A small segmentation model, trained from scratch.
Model: 64-pixel images, encoder norm layernorm, decoder norm batchnorm, decoder widths [32, 64, 96, 128].
Training: soap at rate 0.0035, batches of 384, held-out accuracy 100%.
Data: trained on analogue clock faces, 11.8 epochs.
Rows from block 6 of the encoder, named by matrix and row number. Rows with one number belong to one attention dimension. Each number is 128 + 32 x the weight over the matrix's rms, rounded and kept within 0 to 255. All counts start at 0. Numbers have three digits each.
# q: attention query, key and value (stacked) (encoder.blocks.6.attn.qkv.weight, 576x192, the q third), inputs 0-191
# k: attention query, key and value (stacked) (encoder.blocks.6.attn.qkv.weight, 576x192, the k third), inputs 0-191
q.32:126103169138175126088146070117155094082090104072117098118112137141116115143107122122159102188131168144121116122141064112074135131150148125122146059152174121138081134118097116185217055127116149130158141079091162138075205135158125155108113149137133183146123102166067137103158134138115182122149149163169067121084149195186079149085159159119152129107163179158164095103114137121091150165069148177115073119134138099139147159139185130147092138089138159157106119151139136076100105122065128083136111151084095136117125092121144113138082167133109157110133168117085119137142090109170135174
k.32:120151153154092157114046147159148102066153076177072127150082099125179121097114086128127161101109069148137137171096101114100118126169153128131160184126142103102110131093094054137121151150128081091134143143118104135100129099143136115141133135144213126070170155106146129149143190084122104182147097123121160140126129158135166169143116181149180106092111136101102130129147138126090131111110117123138125108130096069124127141091180197111121171105126128060097103105115132167140142144106117124149102149145110072099136137131134135144158140118124165192119184195145111109129127106097148130
q.33:121171135103142114111047154052116114074124082113093136145164167195110074225125127110138158120094076104118133120111120146107178111135072115136103092149174083118125092094102098076122118144098130100166189123119085173130062189152126095094160147105097150162154149132149128161109190111155142129092183173180120133091125125134096102130137209190154117119173126100144152097122093115138107086177121154177104114154176116088094169164183096121129147120157088110110147150116152156073161130180135131137067093108097151046126169157144136118133143111067168136121136116076151136149123180136064178
k.33:097166126151059125140101142121185107147106134140080109133147135096089124080128037181122044117063071140119159143067145144113093088128135168090158127154111146160161168092162136134133110115131129148136105154078172135124107168158134153098124168140122137116166091192128160112193112170073098144168070173117152136138143129161141102105197140088141113131129091126122095188142128131094155158146131165148114161108140174116138150094113190124132141098136111104082113144098156176093146116160141171141068097092153086112099171109162130097061107135159136107063101179080122107177087135117148090
q.34:109152070082185101179126134161122124068094115175178132070147139107123175141123129196117133069108153159131115106101093182087215101142086099172145178153085094118083130210090150111164091190139186154111086098158111170101117151081180093114113124083127145139208087168117117108120135124064138167156116171128133172094147090117082130122083083145130150128141138116153200117132152155086116105152116157099149187111131145127080126122146147157111067140148085130113097095088172144146092152127130130126175142097193172160142072139174131145172138147147135068166119137105128064122102189105159169
k.34:103149114128201146132163109137094142154110083028122142085133121176201152180090103130062103140131091103176219107149216174135177121079076169155157154156117132127094152078164113149135129142113052153083114152141070129108127091130144085153150125088090166127143136144245162134121101077156164170122168079079065107149113118171093079207151172102085064153144156133130143097143188120174070132082132153185099110107112109151088131160108143148146122164140171084144161100107158087119131171142095135148134098171104138077135120085125120143065122086149084159139055136121137141135017105100103183
q.35:069056057132059096116135123100199128101177136105133145080136094152116115131084141149165094092126216184106098097106149156131149144170121109098056110162109121072060099082086133164132151121134177110171110116146084132090124166165161092131095163096150142138151109221157112119132133096085115110156119171099090128131110159147154083105130144143110119067050134084083162075103122167102101135143100144157130152137163122158111084161157111194147141138127173110146133145102133145103148096134103106196067128113108171143109143148091110164145099042126090111141154165123141129118156118172137118
k.35:134178081149169116126108204144092114089131141121102165110119098153187108135120119156119108126123126052170156141089154138189165099129155071148090100176133138171104118145156054166155164120096129116129128103152124129161116096156097113117140155115124167105109074157142134182119110163162081144094067108102106096174133116078151128124114199127174090142117160147157142071108121088117145096148121116142147152092078125114128107125123124082106212113138150138132102136147158108109069146142082130141112118121129127090213117161113139091121150157158150135103108124106188154137131117129178119
q.36:107144136096129140114157113157167093118126121181121123146110153152095146107142075120143133147180170070130167134141101105146133083114165106126081194109146089101170123095152136109103145133162102134154078113137149139094118166111076148080108094167113139044189091152146085089113100164098129135115092128134171130176114131137151148129119158143132156143094132154073112129132117176152153143144143168168140115126064150152175124143135134107187105118134113078173159108116064070149226100151139144085148120119158156092139163053160143127115128115156138102128150216111131120110152153124071122
k.36:184128192125124098118162129113139107117139121080148157136107122098084146151168136147173101126070122147143152084132069122138125182171148103101167130160123132156129138092158099104126112118067145130146073086137076107158133126101151187100126186117082122131130144087060153098096137168125072085098153115085106137170143116065189130096117114122127151184121158158162095107127126178123161153114182139087070146149118136139119126171177134068135146154113150158107134130151085150132138111135150151177144175163134178095171096111137101148161122114132059130134119118137150162078107101092161097
q.37:145097125160121146182141150085089071171116127170152135093150081178096092182171166128163160144181202096152147111087136111145135139101106091177149130163143172088134089114106123153109135093102139165152147159110137128109088162180139142163126132103095123134091138163140126115133160091171126117109120137104120107075162158088164114119153136115091108127173159158161139094136134177129155141122118086178136125090127083052114161093164130157100163079163184102141197136110189123159131150104130171188122127114076137091162075141126138166154154145206148069124139090132125139105088166121112135
k.37:090160127135124132155135108123110124145109145161079106103087132076158128115132176176174179167114116126136093173103029140101104099157156126134121121125099145128122115140141161086146097149140108124100118168151152065170122130135159135087092124065131107083148158147146156059131107116140212133176089159109111117130150154158184151116186105139115106136117154171095175106089154151126127193137094101143176104124166126115085091101078191066125098149135113104139123157091142136113097153166108122160118125081109109089166162107171085057094127176073213164130115151107159157149124120133171131
q.38:144139082121136140156079158090070158156181172111165158145146153144146124120130185129152142100152144128083154132057098121203142161083130175136141144154126154105208124096106101100130082122118109130142095178114165177165152191148139128167155144116123085094149125110165126109104093089119110145122142139129123115089134151100086142165098133090105129127137116171121110121113101136145122103081103135093159187101096101145116108123154167132120116118149124135128136146123122123118099127126115131094124118075095125101132146093086074174157163161150104169147103181123098112121158149125172140
k.38:152110128104176096058139083143155173124139148067210175132126066138161101120115163142158144142148170161139123159047071108117111079115114165109052124145137101108128118121127150113125079115151100132113132105151098113138118149153127083145157134075132133108128126106090109165124132125116115139137129130135172109172159126091152154122148098169116114150128078106127073130091153127105130122138143167114113114136195171177154116145140156186112130117135130113124094101142070127117118094126110097083125119087140166100166172144140120101164154156126186123117144081116181161131060108096115131
q.39:139110102158124081115158151153076146077114179139117109164175151139099149158120199136182120171151143100115085153107130148150144182147100141165139104189092171103148051040117112124163098133137089119148162068091111195132121107129091154156103082147162152080141104184154097119185083171149074177134174144128072123179109152141114170107164155154176154130127128145120098137169083151144167187105123159077187102098130061124139105109126110154082122144120105107092102182131094040080113111103147130188144078113140111113130135092103116089161093096160078126084161149126122122083129067194091156
k.39:132095121142119137048170125120124096139084120088131127085132119132144083101159081173091122146219182136123125164122062060157086063169194113105159141106119053106106055134155113147094135138116141178204195156116153076100065106144100106112090099115151138120141157112133101155143160149176096130131117141169185102201132159131137198096081126130121092124063095156148136101074092116134145142114129109156138135187114132126156192137116141120091121114105169082145102103094102197159167117144052112116158118149140153093202152096135093137104108100197154118095151184134118170119165130112203134
q.40:044111072108128122141158130147118128064123074120122110164132089136090160140150156146147183136149113121166072154111153082133130161200091104142172133186147085108135127105162146147169109132087161060159135119072121190137166149161097124137127131100186155124129085197154096162118133079160115200202112119120108124136156089177132156111100093167096160157080128138077041130111099198136100116140084126130121189148146079140098082124125114128149109132173098108100185160046167158142127143092140127121102085109089149108087144111152122208098144128141112118069106104085097100143171126181077139
k.40:094081134139173115067141106053130120098074139070119189129187173144104181127103079177099107204143106070162123169118151154107122064176163077152190118136140165133112112123144072193106089142122140121151123116156117085125127138144084168077030160092138094098100190138109089140149150092149147150123132084078129094139154174118149127093139132083116124091134158164088105105096174085106140090153109143143164167151104126148096135157068112129125109121161149080053148132113131109094137139142104132143140122096175146056165148158123118060143165152137156080160151173127131116070093143131125154
q.41:169185149104067087152115114164122108162151129129085098080088119130139107076110152152167146187164148138204171151124093117161070121120149152110139094093145145095074071134168152158145115079084145118156124160148131135126161141160104161150119126108118164109096142125129134135149123155140157162206096101179114140115109147130126134121152122124167158149121124141154096119112123078122162143110106116105144158114142087201111142140093188132169161125062132091130149132134100116117148104139141118163141171134137111108196091081078113112117119166179146137106156125155130117086117110125158131
k.41:093157161139202163137105127162084089144137185163137102093151129104087138112075130107073132165127143134155106148076044130178105148186186135178128142162179140058125127137142125153096130117096126115107141117149118123114146106113147120137135123075111128152103156112154089088115130146152105181148127136158106093155143140125151165111090133161113134162096116098132122102147180193100133104087156146138168087140126106093114150109120130133142143100115116158127123103202074110070083102149137077134160104131134172135161104121124119160195098169115173095166114121122060137068122155180115117
q.42:103069108144107127194109129083129118027122126154103155159116135171118154133094132160154096114137183123126158109178135100181158151153117122140130138113105105114120121140096140116089106126140142135149156134075123120124080159159154080138174065192101058136151117179105068150157121104168103120118108165184078088123159136126100081139119094122108121099101184145136198136153120137145153137174102155126144114154130103118110171183095209150123127154112151151087127153159123116074175159127099145134120134145147180114111088127129148145128080089121123115133143171113093153088072142163103178
k.42:104188138097137119095131193100108088080123112116114125107147125103193151140133157152072134133135146119174158102155162101097094132146185033137113087148126089161107101126155123122176099119082091116137110147138206099119124117140207150139133139130099127135114085117156158084117103148144118139126099201180120118110135083131155058127135145086108114139168128149148178130123139161121110158079171144077128137078146146079135116162160191098164153122137122147116115146131140143145128150100073147150095146103133175100160157105067125158147149124162126085086088089085070129135098142091159114
q.43:156131095111134100159129089116106129131085142146148133091105145164108163108138098073125135165137127145122208179153140117106140139114163200080136156123112075134137102128138129126108150123161071154107172132141094162105087120084118121097096130132095150100065160089113126107083145157138158147133142125122076117117125152148148158108123172166121093103108123121073082168098112111079142169136168089128153101119163100140159110085094099130116143196137160113150095118118122061178152142132149122077113137100173063180159166142080109105096162125135121151086158150152171144116126123163134131
k.43:170110142130129127165134094127131046145061136121134168160129120160093147113141083174129156096112139121105123106122113074143111101099112069107110104093127149127075167079096150100109104170105117112126126124155148125119136128144143085152125116145161126153135118157143151143107119158126106122136176139139182180089131110104126181118118136160111123104073120129147118103130085123109137102113176120122087090143128113132165081118147076115146117159096090172169137085149119141149117165177147085125107135115080132159108122103102089105104126097137101074101125117154073098183132134157111108
q.44:152153113135141082089103118088110180104138144145157151157139096134083100148153205141180155117167121058084176137053094178149099111109139151160133115159116121141185127127117083099145086181125123072144103145129160126150139105138099117180113103177158108118131100087136134071126068093115148174107183117122114119155109152116073105121110118134160117103108145165128103150132087158119128100088110089110086133085176081116190067132121083132074099175095067134122098102158100168073165120213138143110122150147129133118216127087123132163144127123105162146109127095186093179100191081139082131
k.44:178112114145095119104194118096169126091164129126169151124111066099069138059140091184170108159170184125074112148130095128169128084144096131138132150212156079101119121096153132207131065125102121144092163114108146116119070145108111111161148134104075147123115087141095092121129131154087133187068127097112125138174147141163140103068132101162104120125102127174165108095164129122085148186095151212144143098124117158139124093092167155168137088148076121083107056130143082128159109110155093027098164101111130118124126092154177112074099161152139158142126159080087072174078105110164052157
q.45:165150142095092186118123067093098122144164132131096130028120144187091165146160126155177180105141153068177179183123156139165135164199136091142093154132159114182123144131099131179135136097183113104116110158140145151120168187129079190145053159118153134132116130157112058121116160140160085161120134121108121132147150089124108102103144152155049143173138136127071096062163120099139178121121101149155099124116161166104123111142074164103173128133118205104124131121145155104099191132100202095124168128137135169081138101087191095111146116118196095109067178108155125119131121141188153081
k.45:083154154063182134121141161090088086137115137103189173127128156137055105137161170113123075128127105112169125111113026103169133128129130113163176119118140146156097115095096173104157115124083090082110108209098115101165148150137117166121046099104150136138099170094142154092092124144091133154140128114128135113131159130157163205079107124148141168159140181110131096149068147140083171099115167184100138145158142106101110176148050131082059063103097182131117139146125163138134082118124237181162164221123136160065199168140126089094054138126095083107182113079147095102128124084131116111
q.46:158144146142173133134091101189152187109138119135160122165104118126104098152101151147113104111083112131119138143135083113176106101135186123111100099106129107131112145154104089181173108151096099094121130101148129147140104177131101109123134156143173102098143142182109113153138087143102133150214137089170141130150088125162130108126149109083085082135134158134167062135140174088051100117180121132110116173114121117125159088158133143116105141108212103100156119148117178118083107137178141099117112092106152121104112141092138098109143124130118146146136072108145178136144133114185126059
k.46:069070177068152127143086099132104092155132100094129098190129105113170123141126147116111137100162124136131176143094151134107131172129132175092123150083105149115159116089138104182121113170098120108150164125069168110167109101135101149164069137100077085115135135136153157208114111106174096140119141121177161106126134173118072092137139121162158170137113162162151067110094101093093183102106143066137100114139111153144124131163111098179098156095131124040122130151119120136151113124173145127125173107115133102188088132116098092115190094143128153169154113119121125129153103150096083131
q.47:207145098170136198110092109096096118113135118089176157145147090165067172160134130152120162115134112064130106193090138184093115087105125105132129144087126090140138169163080135119050138166095111103161124146137159159174064077066074101136134146068103094095106088062119129124112116095114154148101150171098161123104163144085123111153118123106120140158142184123105115178150079121110133168061179099119132119133096170111097150136148099069130134172158098179152119148130131115103107145112147088046173086076197116078114170123173143150103088081110141104193121172188165139164126105093093136
k.47:162106051128092130112150106097155113126144161142168122204159077092116083094148183178143119130076136107150134106150175109067171114105085119129192167143099136152098159108134193148160091183112118111170089183060115167144185172139125124083122113135118153126036141155111128067107112070067070095122130099161133154099167224165170109132096136171127129162117063171147119142161130119147145148103164144135083129133115180154132090126201072112117147120144145116098076139042159134135161123119179151099137178179160153124084131062116102100125131156140108115130142082106169142096097114130109161
q.48:145107111127101150103091128138110132118169143074169160110161123114119087122122122117108138104103094154157169080133100120139154132127113163113062108169099132133088124132085110160091106137159153126088150110138086154100153118131137100175153138141133145152135163105110130093175145139087106080102154103136115130111083145130151122144118145149136144146104106052101158155119111123125129102153148110144092138127085105138135149155132163162106134098125084184148165130180171155108164097125155119119180168135156134136097135173113110146068182125135133128119109153133156100091158130147123146
k.48:140108118133134120177078140101129132158172204109128124179119125161124145146098151105150076126116109141140169135122168132121136123069090173103118133100179134141176138149124149127134202143156117134135142148099139128074124141133097081141186119118127124132105062192106136097129113108157115085200082113079120079140119137128165163134125185113169120175076119104193124107084094122142090147054131159146122170108148139103160143101114129091159137102129109102132113119115150152116120116078153111161140140101119105143121114142076119132126137133195174135125147113119088148096171072140127110
q.49:104108128138143125100130129125127133154157160108134117050183082128147154118136130156162180177130170128177139155119087167144092120121080145171140110155133123159144144125080131115158105099165158123115142091151095153043085114131093063101130133095120109131110172119105120079095150163107172120125149123133099108090148107098140093100132124128102149143128159092169084120150116151194137134156076158079154121083127114146147133130131103163137132160091053110090123101151101152089120146164184096117157129121133150105051150149147123084122096095132131150104141099078146103119085136143108109
k.49:171210131102146129116123107096108131123083183119161125113119130097152059090110079111091151103146119101131118125131120154140168164117166125146127110148126159125158123088137128143172125161113090140138111124109118121110171107112114134137074118148144116129144104108092076086180119132125117124117142113160117137134149136120136122136181133139131141163098091141124137140139165095099113098080134138156152152121109115100152142064112159153176135148167085083086117151077138136118109156086130135127130159119181061109153141118125142148113167090123133092186088200111131157146139084114120137
q.50:136099133118142158115053112107125098108129142113143167152113120132142067170115162160166127115087151132139160139135126192143106111128135151116127166058126147154136146118059093140166068126210124107142106084112105180096112142138096157129129147129137082147090094128116142169115116119103146099066111150117083128126104123116121120131145179106077069122175125150123144135124108130072146138093137120146145166118150090162124081188081117108077196160105115126095141146138105093131176138135108085080115088172161126117096118133107139161091093042106094104136145158156177139124044105105091170
k.50:137161102080116125155131141083128112087136167130113127148120095195116058073110180144109123136086168149110135091098161147114128156170118105119141105119112114085101094109088102139098148123098098165163181161118128138117140122117137128175088148128153157149108101151170164181077136088113099151169148128150145131106127148119196109121169172134170100124108054178145138131117112180092085174134105161093120162189105134106107149160191122105105161069092130107094135157108145138154109146154176125101115160094103110149088187136137133098117151069171169117148141086140194153176113129147139136
q.51:105083173104146143194072156123090130134142081143150107120122196110120084130122178086164146138151149104075176141104073088147093140095095135137129124168130104118152144125158153135140092128102153188143155207167145160089123132120109067190189114139130057154127123174145110133095116090116144177114149139131123113132190092093091090155161121135114190076121141154141173096133132152139114104144095107121129119161176110151096133102132185104095134159134135123111055141134132130059099100128128103121091131038125114108110065089114145165109140118135126158155126137081143091141113068104112158
k.51:162182138125183105133103136129115147084075109156124090095144124122199131092118133180103117097107063110144131128057091194124114148120105080151144154178134162077130144133186135071208077152126071107097092121161162108113144096126126072123093141104122185174133121109121107135127127105120075143134144160149130171131157105151100141095105155126084117108143089119103163113093109147092162086166200111158085097097140170122135093101139103137168140170126091148106107159120104161116144128109103147146184121099104126112141130171096177115140138112160196133128103150075087125084110153125103100
q.52:049142110145110138172142115092102132095059077136148119169087106117154097182127157158135186116069112129168122151145159102093156143150127145112149096128129117055142141107143142158177146151108119094173130107121079135129114115126182212112142132059158116174098144135116138202133134162139081133140096104144068139112115094169132153132191114154123115057080145108141091133171134109144074098139155047155078126150155135127182090140151151143162140121138078077112152133128150143169121114121112120134037126131080128104076112103131062142135135138121153161156140113103158099114148149088043198
k.52:073115118087118133109114114129159138116101137180072122135128158172113148096078073155061137169107119142116158150179166141135061097152148099155177140045151152127107116109133072110116122138167167161128187125110113091104125133106121093131038174138097177121149144158150103163148137131156121107184159165111119152137101102151117102060127131114164156079101112098118150159135200151121118141229142128158141155125151162122080094139101117133121153136145128151058148156094213126119103191171136123150116127129140074190163098101122092070133104136135142108106116148150089138116120135155172120
q.53:081078159126134112128154153121114103142154127103165167103176141140104179172113104166116159149117162142095170059135100105114144121102137087087154051142102102177084137150172171109189099143110222072071075137145147129154130100144089078103089132155105110175132122108135111090159107105090169167173150122068114113147141169179155118095132082148135087084143140139134070084121148166165130155153107108119121163187129111107119101106103150165099137068137161154056141138135132119137106139128099116101104128067102151124112152149165130128141141154107152117147128134148097124133157137165109134
k.53:131177133141140105108112108115103125115128123127108128155110073070101119140165147153111177151144114154072109138107168156111159141091122090124084127161126117143065094097135092128190136179124104078095114100127139160176169064118116129109084162132096117113141116123108142117162163144084107135148159114129119164092107138147072102156140170122083115141097151148016128114125123087137126127119128128117143123098129114093123106107126120218102107212087157146104140123111108157100141123126088135110122110119137100066060129116169150105110128182136095106125172155148132178039087071131107213
q.54:119107127124119108173152161060155154139154129124168118138093130142132108101121119114174143175123147171110090118136131116140138111153121082112137121155099120090156173122112120117124057123150137131115152118091174113098126115120148159132138154137110120119143104146150163086138120075122199139183115091107126092089149146136146105163179156099139090117111149162161117171068114107118134115135132169077155154134077147170106115054158116104090117112137133085160167123100078196152098144094098114174125090162087109119146150147139143137136156133113204102134140100084103171157124127080066127
k.54:097099147099163098131080153186118180095105114171106156096119111096168083105128154160131155094144102104137160178132122139143141110146166121113126084091081199085131153125104099148164162121173139186124116105134114194103141184116104177191118125186124099091118145145107146112150166106136117131118158110148155132109068154132139129140146136152128119162137134172135096100122136106111129103153086106110123131098107151161135151153127134149143165117125107147100131069141125136094226140166067137106108138120133104078122102112177180111184140133075188099111134187101121124131154119177107186
q.55:192147118119122194109153136142138120142077089109152137120122069127103160118137112114116111090101135085205113189145228183133161086153126105188107160144117104100120155120145159114137086155132087158155176124133143148144090151032114144103086141126110119131113144093130131079076152167158118083115128096148190166115112130123124103122116113146130142148125147163126122119103089110125132114123129104115166098148155144127070126143107138118086114103162098104178124100156154135215146145137121144163165150164178107123131106125149137155123112093157120149115113142109144146161131144098124206
k.55:110106109158135060184173143108093130150141126082144122149140181126132151172176172141154057114094195119095181084193137095106132185155111125071178146106143152085105159180140163068142103103128119214187104148183163134142125176147115122121103113132149133188109126125185123097134115121125147134080090156133150122086127116166120108126119179094068164105139100137102123171154176131177141152166112129141082179117105176088113102183107129167103161148129134090166165096083159163128156151168154193105086157151118160151160085125094105176110130096129074121161060114137144087168089141189116113
q.56:195097113150157137151070095113155118149138139120133116158083110148125155151144170149162167149149133114041131175187140095123118166093128105083221105164047156154157123129070147157097167157110162115109138132144156130106142102101115107096109103162180127128096123156124136212179120111088119134146154110133086094146095146125151145088154155171096108170139111125086105138180113178132184174124184143124148131151096069114118135059075124119074118136113148166119194182116165118119105107111148145121166163096152131073203179115120174161091172072131107157121146118198126141066125177077063175
k.56:126110076166097153120101160138101131090119143110158106065142096081144148134142164193180190195172113179143112127127103146109099084141110129105162159131119122182174046089095150118100178194103111101161193112115149130142116134141100189127124106111143102152056131120139142133104185120145126140158164068120139211149183167131121162071083103147090077158167096222151125036104104120109149112060123132147085120146112109140151147159134142083156138166095167138162137109107156154152098113130100077164183132115117171122149122100165094098127092120107142141175092184163070127110139129164129171
q.57:152156133113109148132086121160192098078158108192141103081120138172078103126155125104127110066178136127160166112105085082106180174129103185125111131099136116106131129120114102120130140123106105121147078119136127164122157133159119165115111075204130146127126084211148133109166129123101127157128123115147074145058072144148126142065139133150120175072074160121109142120088102163105165117129153088049132153166151118105119082134121126089145142133105115170093157094135108101090147167147167127099131118111142137145146118117068075134130101072070084094133091152130106159140130164093181121
k.57:154110091100149129134122117120094105097085138111125110110075110176071168164123135187117142149139119134146072056103139118176152141178103145177127137166152146134132154082114127155118113127121114071158153146149138145107152154143178104164147231100131167108139160090139133105081099146144123107144127133115097098135130091132205118127158160114143090112136134136140098127099191160098111130142127124132106093094104122080104111159145195130098126069156133078136094106158088145145095153176078118151136134116096100113126109131148103083076105088115088131150104090107093127110166173128157124
q.58:098124100141182141117127131182200133091157193117092143120105098070117110162151117132112153137084092108125154102160151107088069074106157153121153170167145090144094116141167116133119170140175100171158116105124090138063126114066154158073148081123152135149114134153107116124131147098045127071109147105135091125105131118112166116127101106118157151099067145079180160164113135122146079185200143131140136115077136157084140111151128126142061111124125185128127123088104163161152064092159105130114122140177129171188146148110107089098157133211159118100171156144132160091110129126067154137
k.58:120180105131079194206101139131157114130117090149121137140095100171114180168179126136091145124111141141118099085124196142107136118119111085119163150125129115185107130134146143174144154144137106122095161034113074118185089120081140097152176143137172095152153110151162103128170114141206164090110189141107167121128130114119107107163121131111113151160186167091161199093163128141200069108127101064162126050130105151129095088105128102107136092126173083136119131188196142106117106141085160054115109135184108186138097073186114144157090121102126133165079153172116162137182111100102089121
q.59:130156092100144143088143110141175127106143142145107149139146191188108158118124137190131136111142162103129129164087097096148168141176161160123134104123142077114119143176090129125086123136132113122115129147183088150085100207105137188146118068154114072094120108151059135128133148133123188151135064130185145187101097131162055101112130188113127141136147114149110145140125121112084147074104081148138104112120131120124183116142150164022108143152122141160100091105148175169116135064147124174140131087072173127136195087109071145112158136119172081105133117111054166195122118138140103090
k.59:123098146124158115123118165123171106137084110094177146100133134127117177144139132090077124136119100093141144101079161120215118154095111093086194151175133125132131086085136150125141140085127094115135143172149141090167071168124153111123168125133131151124099172098123180108121156132060123172151119136149161115097078127122211079161115142162161180193121142105179142081091145150156136163129109124127124044090128123166085134156198128098084110117134106080076106148142089126137113139141173133153133120141118144152209084113098080120107099054126136117128042053082124102131091215100099063
q.60:124196174159116124149099111188149117099125139173114151156113098136113128144145120180139159147105107109112138130135128093134079117156169106120131145175136141124094134121110121093108180196123125115098074131161129106134090118112109190172095141141169109126115148152138156131109067155123141088109088162135102108207131135120124150196111113138164176150167132094145140136171164164119099145146148100152159149118124154104150142130117126136174093098110149140146081166123110074122146079118134118110105136153124130131151119110161148113142142155192107172136091139112221114116128072148078125
k.60:128178164118130140104132152138140187121102089102145103128129186146160153156165179115092142127101163189143124121105144118144158139158123091106151112111113146092056082086167134130140125151063094165158139102094092077107129088137113127124145146152125099125110120136100113110115101120150108104163174116126065147176122142121123100107132103197104190111143103129190110129087096163133147115104112106111108117134123176150115169129098103092075094134066112091129134145122152129130117099163160089109121105201136174194123082101116083132071149114102144134133155120123126176152139157104096163
q.61:165135160117121132145068118138137051159106043123131095142100155117107089184091082163164109097129146135125101118115124108119109101075146234147135142086162120090109160140107123159140126119108161122163092158089129081140154158125140145156144135144161127124147123115171147153123154103157124129093150145147121069143138159141109074131117165167139123127127134139212119112131140111130130108102122131176106148066160160122175158115138152166120117111163128148125163175098121108078133132143156100115105122111138150093099125119167110142152162140136131137161129178159089124126116141129120143
k.61:084078173093108168117099133090127170136127159170103186145134104140095084121109119141158073135064084173121115121100122140124139108119169117150136122166070117141125102161129108138101170093151103138115176082128066158143114058124165144169147138143109143103137128100172139163133126086143131075130128167158147141094163139124066144139160096148130135122146105190116145143162100148136142170178156109084133131108157142111111094089137155126162136102070167142093095099137136108124141182123112145104098091073119141214080119132113104079167107149173129162110188120118135133160141143111140104
q.62:105132167113132161127099144054088110127135108124104141051150155127108107101085100148196127130180057109158084112185106108107150127147093083118145096133121139143159133120166167124202105179113112122128169071127142138163112041151125151122142132092150101095138202119095132104112161139151122119081154131158095115153171119090155123160197100153136163149142112179062133111168145109137156129118084104124170134124141148135134132159148136179110135129155103110096116088193103109092145142085092181155117181155067098038126149099082114088126110137101148163160134114167130087086149135187173120
k.62:159123121163136099107119113111099096139150175094189134121091178139133111075117080107153138125118106184148146178113101142126067108151156091172110070107102124140104052144112118084137078168130174092183157166095129116116160137114101139173144115110140147134187142152150087114211165214119102159108102115155134158152168129163103173105131102138075077102081129042164140121135140128136153134154167127117082146122119216102091100103062126156163106116052105100087129149082187081147160131086179118118138146098142092102138122146102108148146104160131092166150125185158106085116116081129121110
q.63:135182148111149099142153130154108107105159136152172105102133112116117113104161145083124099147096159126157114207084105113171094107176119136131150144067175135120149125108148157104159105108096080172113150139138152157179159129129092087163169089068086157111121045178145199066106152201148105112175151139173109110185134119157066163102140075100116103109119125147108101113122091149089104147079076120111128122090121116117079126181041125120118095133119133120092057126163122094108129122104099113135130089123125072124120142122097126122136102124150091161117102126127126156105138145139187135
k.63:135114131132133119117139104098163108132131112118123103139164151132163099170129139110054120141176141060130123113159122087135083185165148108176142138122142099068157099179150101150108066088141123031167136148148140112104106161177104122153142123102143077069138176112155116117135118154141157147061148129200203089119099177121103158111149116133126120081101079132140125190151138114136130143133142174164140149100107128137112066167153066131136178076166138120153170112081090121136065087129118118108133094139149187123121176116110151163121162134177109121102114163116123153053113083148125139
q.64:109135154112134105197168171160136156160117124124139108112119114122109128160134136162129211078144144161106186152170130103131145223130177161135109096131139179083096184141120154142147119139140124138095112143102150110177095127151127170126119088120096125136189176098201115115155188139161090158196160098164102126114075116162087185191065108123088109099110123125136104079076066167116057164118099150085186121108092108069114141117087105081180091142143179102133174165114147151167084113129109138129102134150102046110102148074093092084145098095131089174184151181110204118020160116143080059
k.64:187137177140124115096124132082117159107060117026120063092129165160154091124095117124133143106163148131142110142176149130119114098128115171155111050110096189055186171110126135134113127147142101112135122126190118112097126148140082143137160085228112155161126127094168185116098126081164107129179083122146134110140057110164071098155114128103142073167127092061056144113221104143129190077164123127187155028163115077146150107060135130134140163057164138099139181151135132108155154079060095109142110121097048178109167145135129126130160190102178107080145090134141061147133102199110186129
q.65:138173156145125089091151114178134062093148118162174090105110136251098133173122159125077168164192122125158093107163165063169136091106138184140179137075138156093100132146138156109130172171129154162128194141099204079141116152142140144109089149169088116156143097082195117109155103130138115155149120121095164143132096113186167168160157080123138093116072168251095187080102157147130170115094123134079176096172098171142105118108114096092147144119080118129115131090111143193117150100091181129142078188123153120111103140100089110119099029131170050146121124124098141139117121098097122119
k.65:107201162096111097157122142097096119142168156101172109132145096135207160092070109100109139118145171130153187189072129064183103136121089139121105100181163169135151095076077057128103113051141145129187065171153139098176175085075102090117138140166109142137114146148184151146119057133128084121168119119138080133127131120172121148137099095174096075139144174075081120143153140127168131137098166090089096151167133112111147123086124100149142159119113089104072104101181118152142129163090120137118116141119100132180076114076140147121148136120149125122158215104103074144109151078112189091
q.66:071130139101131114122133201076117148123156156133111139111183122092120094090145122130109132100161114115131113098113130112110125113165119148091119149128166109150128134151130150137131117112129119070123157105148105197088132154101163152167135104166186138133107095154087100112160073156124092139197175165153104096127182134080203092151132106129093154153112194138150057118131127101125177113178146119093113119121134135118144106191133153137176136102167117078089091067151121132130084158128120131146137116127192124154099139119129083122169174103143164091104071109144147158176179124132069134
k.66:121106104129143142094170130101160088160120118179144142070141143146066139125111093116142145146098101159161113146184120130126126151111167069131144110165147117117061131122137137141119145105132076103157138111175184098121166157119096087140124160113107140141123134157132165137171065104107089122117142169184156082126123159108115091171100140036149140114093111108107136062091162106177147137133125130106143123141130156143137125173093128084151124138101094158076110102063140118107120156178151130093132092078115189124135125141169167127102131149108184150125127089169135147172140123146134145
q.67:155152105146146102121173154084160103173183137155125105058136113189111160173139154162177152151149159125066144124103109154154145182075113102111124146100128116088100129075176150170123189158179152219155123116127080164152122131104073161061135059183105086151131131128097150164111135096118140151119137151124159174170103169087095120171114123148119125173144136108082161056099132097127148033098182096081106138113168146118155141133158184068146184130145165171091168132135123125148107116087129175138095049126125136126140107063192130145133162117123172095148170107102137095162140160077161196
k.67:085117187093061046143164130153152111046144168119173151116107149170131122121112135062134131108115201093122132141129164132107112114137112133139126143182113178075115105057139114117088135113164073123154115147163136099112102073163161191094064118146127153147092136163151134135139123098133129097086158095148166084131188104104141123101145096111041145165133062184113042161136194173108168138186155144097134116157120136122143158104086115130125168111159133173120113209141043180056159156183106157103111105075157143206084047108115134109116118115151092083154082062082174126149135102116154154